From a checkpoint of a small image autoencoder.
Training: 7300 steps, batches of 512.
Data: 97500 training examples, 38.3 epochs.
Rows from block 3 of the decoder of a small image autoencoder, named by matrix and row number. Rows with one number belong to one channel. Each number is 500 + 50 x the weight over its row's rms, rounded and kept within 0 to 999. All counts start at 0. Numbers have three digits each.
After each channel's rows are labels from the 100 images, of 14848, where the channel reaches its highest value: "peak on" is the class under the peak; "strongest on" is what is common among them. Only what is clearly more common there than usual is listed. The data: made-up waving flags.
# convs1: 3x3 conv (decoder.decb.0.0.convs.1.weight, 96x96x3x3, each kernel summed), inputs 48-95
# convs2: expand pointwise conv (decoder.decb.0.0.convs.2.weight, 192x96x1x1, transposed), outputs 48-95

convs1.13:507477429499534458485415507515497522473494525479548447490477450540494522467520504529549469504478528428373499470542533506489448560523562487514550
convs2.13:494486476519533564465518450530488553522545510505505698415466525482460480516519420503498511492533427506472443502501447543554537410566531539494563
peak on: emblem
strongest on: purple

convs1.23:466493543522417517407549535429484478501523560511493600537509503490506499418551399553497489552480537487475441562509620526506530565409449502494511
convs2.23:494505511499469479496498492446508501610530533478459576549517557512497573544569425500485476439559479463550518532444532505450413512465416453367452
peak on: emblem
strongest on: white

convs1.91:568512468462440573453523490522417480489579469525414404492538444549543535517590540479533443501545442535444601403573485554448480440500471522377500
convs2.91:366481450640515584498511484504562518429521467504511527421485422400480540449512556497527443541433464492473499458486443482572531503454492488454542
peak on: emblem
strongest on: flower

convs1.1:561464504414535495492502455576525481476482470537531511626481445453428536516589514424506476450573508499471478490534504476451431489427482431426547
convs2.1:592479434352511498549627447510508545569455502612459584562504510464519514533456501412492485536495490442528456550473504481526515519541456508439467
peak on: flag
strongest on: white; many stripes

convs1.86:510439444513445501443550457513518379400565577500431608523465514580524515438627458527490415515454561532420506461540530481506503533416511505448433
convs2.86:486520666616495556407486471551506503455520515512509358572461500510540452519520496555493585456560438455539516533452464476497601466511521423537489
peak on: emblem
strongest on: black; flower; emblem: star

convs1.4:445539464510538483411542388490504565498515494558517468521566465521472535505533451607474480524437546414500447442450491471453491492479520538440479
convs2.4:559488473484556577545554471440507509535477476498528459589555481589435460481471441383459536524561519377526513479397514532457547436497475530536461
peak on: emblem
strongest on: star

convs1.57:469496477421539504575529480460485396599521462550645611442535469482459574449400517533539448481467433568496457513492521533528502453466514647496485
convs2.57:498484439504459417514492578475432422483533458441480546426534432404525532440551639486545477500413471450548490468578554485489449478514454517500476
peak on: flag
strongest on: blue

convs1.62:467488546541438554497507500517420489523511559470420563428451442509493573495562459486487489507465463462534457527464541413469519595499507504472523
convs2.62:504486450497515522478484432520501525547463457478507678597602586493556538530502520500525514496588536552480502463503489468503462587405539405634475
peak on: emblem
strongest on: white

convs1.89:499502483525524473510514529468508498529625573459435470424553513484544432522488561478508520360533484531521486470485397610551520380519592394506588
convs2.89:645465474537516472523536483452503513596465551448575497449503508525475548435538442597471328562455489539549551499502457377524527542399534451470477
peak on: flag
strongest on: blue

convs1.73:442552487521617554510448511440539439534435573535529489435524538443439509590463523521519533492492565382602401526481393474534515517499540439470484
convs2.73:463473553572464573487480501558527507509467492502485376521465527507506490483484417452488565496546500453436480462401510451525411489486381441420516
peak on: flag
strongest on: black

convs1.85:378595451584444570481496451438497443484519557529481483493438517531468537542614492511490523548449594416532530465539485452533489523563506441467558
convs2.85:490591438474509593493455477471483448423563360547515453425508479408428499468539514482502468500521326481544508488398545530605535484488502541489503
peak on: emblem
strongest on: star; flower

convs1.38:502473518438434527378439480464482442477545592503445441468510485567448528471632420587469542464477596478558482519503486471459538496472520465513560
convs2.38:532456506473444392470562514352483543415535531478468549458530432420506574544487493485472444546474505466583540539439469542521552501543424451493520
peak on: pole
strongest on: brown

convs1.30:520570447445522476585515512508474443390451527527514572553445515492494648469436476569477529566436477517492529517545520526500492507388442581489518
convs2.30:486612483528494546469454501409488486538545594548485437367463462499517462497495463461495405452509419558539472554485403465499546475592474405378519
peak on: flag
strongest on: green; pink

convs1.12:479531463428502516562442472596532311453481532488488526483556526487411616445531500493470459534471492502552520498470488560446487477535507438498500
convs2.12:418521532469448510488502569602441513442480418388400498506496447529484513547577515534551512398562497552515459521444496548378483502516516506533502
peak on: pole
strongest on: yellow

convs1.90:487539521478588489473472455453543350555549479458566482450541492524458454449556545507507450548567500515520476435492429634484469516503507449526487
convs2.90:501470612608563542508448486429488492515608500497547465517469532484506401457567526470526549542486441508486524503536461591504453467503462533455480
peak on: emblem
strongest on: many stripes

convs1.17:528512470458428491507518498519568302518521499419597577411514493505537515505578458452411473502544488578430552432596525496471522531437489488538443
convs2.17:508518594468500463511427407476483555601502530541452493492574483563432560606485482454529538461533532456549494590468525524525469439464574428426467
peak on: flag
strongest on: many stripes

convs1.32:478486488457554476568527426521533548496504451443461593479365428426499533397478476475536473582561559524519420516522447555452568496529532494476586
convs2.32:446580508420485518540563481475494481581497545565491546482493534530532516493545592442397481529526557529501539482548518498427455483530502494497477
peak on: flag
strongest on: orange

convs1.66:493554525543473512420450487545483501502508570428468565466517509484509508570552538536494511401556413484545481512521504549409495508490530362539543
convs2.66:517502494504566521501470534529436538563565432548517439536443521558528482562547457512466539478481468401508468551429451421495456473604490468477484
peak on: emblem
strongest on: green; ring

convs1.35:462561480453466556442570523553501361514475531499486492506451518499570304386496462479410407507535515577504506466493514500523489546513559567542509
convs2.35:442505467513458531493501561572426515484474427497417502493477442533460575595509473516560566396408463560500484535435485431475474509565501516478510
peak on: pole
strongest on: blue

convs1.20:452441501521427587447467592453580476432479537462487485615527479462541512440563522418503443487445517511474464529517550483496532590462486476596401
convs2.20:471488485484495517452530510488494532501502594600487487532520535543507467516476553535487501482450484522543550482526503494501468504566435538379455
peak on: flag
strongest on: black; white